A small image classifier, trained from scratch.
Training: soap at rate 0.0026, 23800 steps, batches of 128, held-out accuracy 98%.
Rows from expert 29 of block 9, named by matrix and row number. Rows with one number belong to one neuron. Each number is 500 + 25 x the weight over its row's rms, rounded and kept within 0 to 999. All counts start at 0. Numbers have three digits each. After the name is the row's rms in percent of the matrix's.
# up: expert up (model.blocks.9.mlp.up, 32x32x128), inputs 64-127
# down: expert down (model.blocks.9.mlp.down, 32x128x32, transposed), outputs 64-127
up.2 118:485541545496474510532501502499519466507495510510493520537492491531524455511449500475458509480467496472516476451505490491516508546468520471511502537544507493528481534512518486489518482510525502
up.3 096:458507483514461511462491543485477511478499497519530502508485489487540513488502522520523525533514516477453537527474487525522497485480512521491504542484502506483484484488520532486560531541483475
up.4 102:454455489511492509520470510443506554517535490462511483492495489516537509443460515503497474491514464460476507515527525500500497512457537530465484527511478518530512483523525454477526529499486489
up.5 089:465492469542483526487450498481523502493459509553509491546488496480540518515463539493538509519443484470500530476522471507508474497494470515518528515502506536504496508487478550513503500512459478
up.6 126:493504485530487506520474500525502503530498576517490482551458523494508530515529489495501499515562515506459523542519508503514490477447517497504526544505499491503460490489487507509504523463486519
up.7 142:522520489456490491482523502529518514485545485512486451527525486511518510501499514504518519470488513453559486511478480558513510488501503475499518492529468451474494496465480497504477481508493499
up.8 089:490497527494499500470483563519462501479556503500508466501488464518542493517456486518542515492505513500469477549447493490528470490471504513482502505514507481517524487489518505477531544512493484
up.9 124:480551447496487499473498495509487504480522493519510531514502486517490502548526514502495517508502540490517510436487509483487535528506528494542578504528508485503491524489468479467522485532545454
up.10 101:491482455531486522504498531520505497511550508477499473522470478537531460514455474496500515482501540484517469470501484513537469519485473472490555527546481513500508468516555498481510468506493527
up.11 063:516501457501499463460501512510504505467518486538505549531498482486561511519504515546501524486538529456512476517473496479462476548485504522518514518489479465502482499488484508492530513506493482
up.12 090:491455518514482478516520497508538487526507510505539478516484533476515476510477509503526530521548502477502444499510518517522476450494493503498542502518459468504497479481485512471464517512477491
up.13 109:464536487488502512500502533499509523511506538529529526509517498545507549498506502492467510510511520476481518520515468508501503505451530528498451516509468511534496473485484484493471502473521490
up.14 128:510501535500494491490475477505521506523488576497492489527509529500505522506538527500502485474547475490472517504477471530482487476478521517482516522452494495476506501499500506527482509454457513
up.15 086:513500503490464516543520527513567514478530513518477503543424531499509489492501498495509480493516489476524482514495487517494481508457504492501518523494486541532528444498545514426516544534487474
up.16 097:452512455538476518475501499487508482441518492520495486509527485489545498508493530478501515482553473490486518515488476502495494515467508531461534514473544528493497479436516534474519515508450481
up.17 099:496521489475493514452489510484495451476511499489450538530526466528518562498472507513505498483509526505512504463471492544508491513478507522454514513475474494538448500535492517497515534545522466
up.18 084:456488460527500536471481481508532522486529489505481477535502450451571494492484524497502499483557519430508495496455475489521505494498503473502503502512472489494489487494499498532495510495470492
up.19 106:505480523540512505534474542511497500503496534523487512465486499504484520489460498476461462482499522493490512496515472507529470516477510471465486496515459512534520533489512477504486498462496512
up.20 090:501540492459480497485470497473485507506457516524487527538495499516541498478528513512485505482477482508504486507484496465468541478486489544515558517523534519432458500487488487559528489523505472
up.21 091:461513518503466553468482519479521492512549496526507502536536467476521498485511526489520494460531524488520514467530502539456538525485551509493513553499476492467494533494497489481531508506561486
up.22 082:534521496510507493540471468543523543481496518492468487553497519474530489516517521513486506523438434519528463510532482447487477495492457525496510491483531505473491499503488524530517468515467497
up.23 081:445485478537496509490508491481435460484505505519485513523514468480540501532486502511557524515529525486453466515504487502506465517466530465495510520533502538508513506502514541495566543519498519
up.24 106:539520503486537471535469476547504488474518498479492520486491467508503508511494497523455501539506448490518502498499483440516471552512471499510495483512520523508523458504559497507487476506474502
up.25 087:526474510481500512535535520492487556507560482505506520457471486525529458513508462521483537524480494529487500484515508476539488467478506491455498519557472513467506452495526510459520517507509489
up.26 089:497544474477485503511492529511542529477511488503483521501480508501522483513525553472510504524490493493498482499474515477486490526460502476504522537480528548515499477508482527502533510531515459
up.27 115:471505436519457508473480545509434470499487537498530525486464462510516502479496492510528527459552515469476522485494490512494499491480527513501544553539503488536485473506509500450502515518498505
up.28 118:501495482446483536475498512543448504466511456512522484505480474519514491514484509478540524489476467526495513496476495477491513550488491530485471510506481514525514520517482521440518510560477502
up.29 094:468511483503493485529468512479510476448482498490476503521488513495512498550475539498500560512516461532474511501504533453497482503501503470530516496536547560488538531490515495498524488541494491
up.30 097:496530523507476498485541475515495483515500542522547507526507530470554513493474482513514508542519471496519504494465499476470510486478478545519524511456502516512470540521475537538551502494473458
up.31 098:448523470496487529497503509506476480500528525554484543554486501504544504477481489494463486546515465474529558479519482533515463531474505495476520515490484530554475524511502483506528510475484439
down.2 118:488499460474515528495488478479502512502511533507475498541532459497497547470470500504506445474440535489488519506511483532539510511539503462560479485517456493492507514507497515510504492426537474
down.3 071:530495484486514479509498464509550548471517460511455514493519485483493502563441497496528521450486544492529466458497519496537499494438491492489486504507472495485537480497481476505495491476491507
down.4 099:475505541499505528521521510512499480549487512531511469489549516478501499501484476448509477451478492483505503509514504493476550509521498501529471517519473517463518535521459486517480495473515492
down.5 077:461481530541528489512472529522541504510480473492551516478545510474472499455490524535488456531537457509478528469480472445460518491509543536518498473483514513474501497503528452457499474491497510
down.6 132:478468542533501452504507486480519498532483502474518478480520459514471466494490485525509494449536511536491485533517529483495524483496516486500523533530497463495505505542530510498481471476502515
down.7 148:481494454478494483503481527522493503500541519474493461483501464505516529549530481482520470483544525444491522455499460494508482527486518450464535507487469504494506498508479490476476512493473529
down.8 066:506479501499531551538501481491502490508517478530490484517489471543494473528498515488489506491475511508511479459477492506527513520524466486524497505496517514505567503474519469527490478512447499
down.9 116:529502468473485548490463516540523500490530493521479506536504540481513528493486520485528469547449555469531517474482476507545481533467484496536468490518449488481495482454504502522476482484536470
down.10 094:515491522475494518504554455461490475516515534521480532517545485495486486444513542477475510518445483515512520545484508541479540471478434500521516508514513489488479471531507488532508475454525460
down.11 062:537496502472501507508441530545496516429475522478497460510464511525485549505477491503497488502474474495513512483491470516545473541478472489509517481482509493522530544443499484494516532488467486
down.12 089:512522478516543510498459513513475476509534521515504499514482451500453481500548518513491533495538508520496508475500444528519499488463427518513511485510528464522529476482531503546483446505457489
down.13 125:535496523512455485507524498517492483516479489515543477490466544518479478496522479461486508513453483493522478533476494467465521459511486499474562509497510493458466500484483492492495485510481518
down.14 142:492464535532498440511512497510501533520485490462542462468485500501492449506471487485503531475507505537511466504466533500516513461538523477519520519533521495472549495489527498505493483490498565
down.15 084:522556504531479542505485512467512478503501500516520526565508507485489517470504527513465448458484533501536488477482524501485494509492492565522475439516492488502463510512479500516506467512544478
down.16 098:500507501479514484516476499500509509471524445514488549470504504528512491560518506492490496508476539524518534475452524455508482529499492514537489472520526517480508486462509473504469475513517483
down.17 076:488466521550530441496545477491533479458526458504493464493550542487468480497483477522505488501482517500533456536460522486528534476536497477522499469458481486478445512526510496514530502475509510
down.18 081:485529529466482497526477559469474491523526504479490460470469510520505533461494462508466497479509483521521524496530507481492484538495512473470521510491482504526483559523462455462524529535497481
down.19 125:523504503539455487488496523486495527547462497462528467489493552468494471463512508505493496529500474502474472555505498501496522468482548500496515534450485485479491487483501474461517513510497526
down.20 100:481515462447453489458491504471465522465489481517464474485494504557506504556498484430496539488538535503529477567515516536533473495509512495507505491501513473526485451481493509535522528485490486
down.21 087:497526477484523502533491506521504514484517513486450521493509530523492486534461463489508468502480531508520498521521493512510495527483487462486495505585469500509526490505529536469464502473527519
down.22 078:513526485517519521540527501502462523456515454506525526463496545555523514525488507473475486482489552518492451507499531495497503476467465479533495480564525504537552466474546494540490496476492480
down.23 086:551494499468518530514476497524524498503520497507508539496487471497505516501473514480489507492472463533511509429469478528511448541475478484475487501546502552499559486471505446511476458533471500
down.24 095:476479518510509503479531496458526497493489470509462528510505483489507486508466538528490497493489502495491468510497531486506502485503481519530481494523476529515510479544527501490496518495564509
down.25 086:500552502497469543518531499525542490537511538532456527508515501543509496493542494471495447537449493433508526463470482486482482540527507521454500506508460509487479507540461503511470486526519490
down.26 096:504498498470486519492494499515468465505466468512514555506503490492504497467502493563500505502490454541515514492524544460454504523487503525522471502486528533472502504529504494463500485532525496
down.27 117:484496485519510499473502446522540529476507518526485506552541482455457483547477500458538535456537530489489455514462448552536498488506510468523499515497493485494478509514517491502492483521493540
down.28 109:520539454479477551489494497521497498449486530553505531524466550524485545507499553490506506513486515509493504466473466523525462504484459503516537462484485481500478503470500510537547490556488476
down.29 078:540522510496503515464504455508485488557520475518486461535526465497509494428528492500469479457494507459543484518494516508494515521464498483494498456484519460456474494507476463505459540458492469
down.30 108:478543473492483527472491522498481540489502462547460495510429525504518483498483500509487529491515527508502505516512546505529493537494503494498514479520499502512519489500470479482504547518519459
down.31 097:481507507521525485486502460483511466511531488533471494497525527512504499518483467522512484495506562452530522504441496489521496508490534500502520539485462501473467512568442494529473484466556486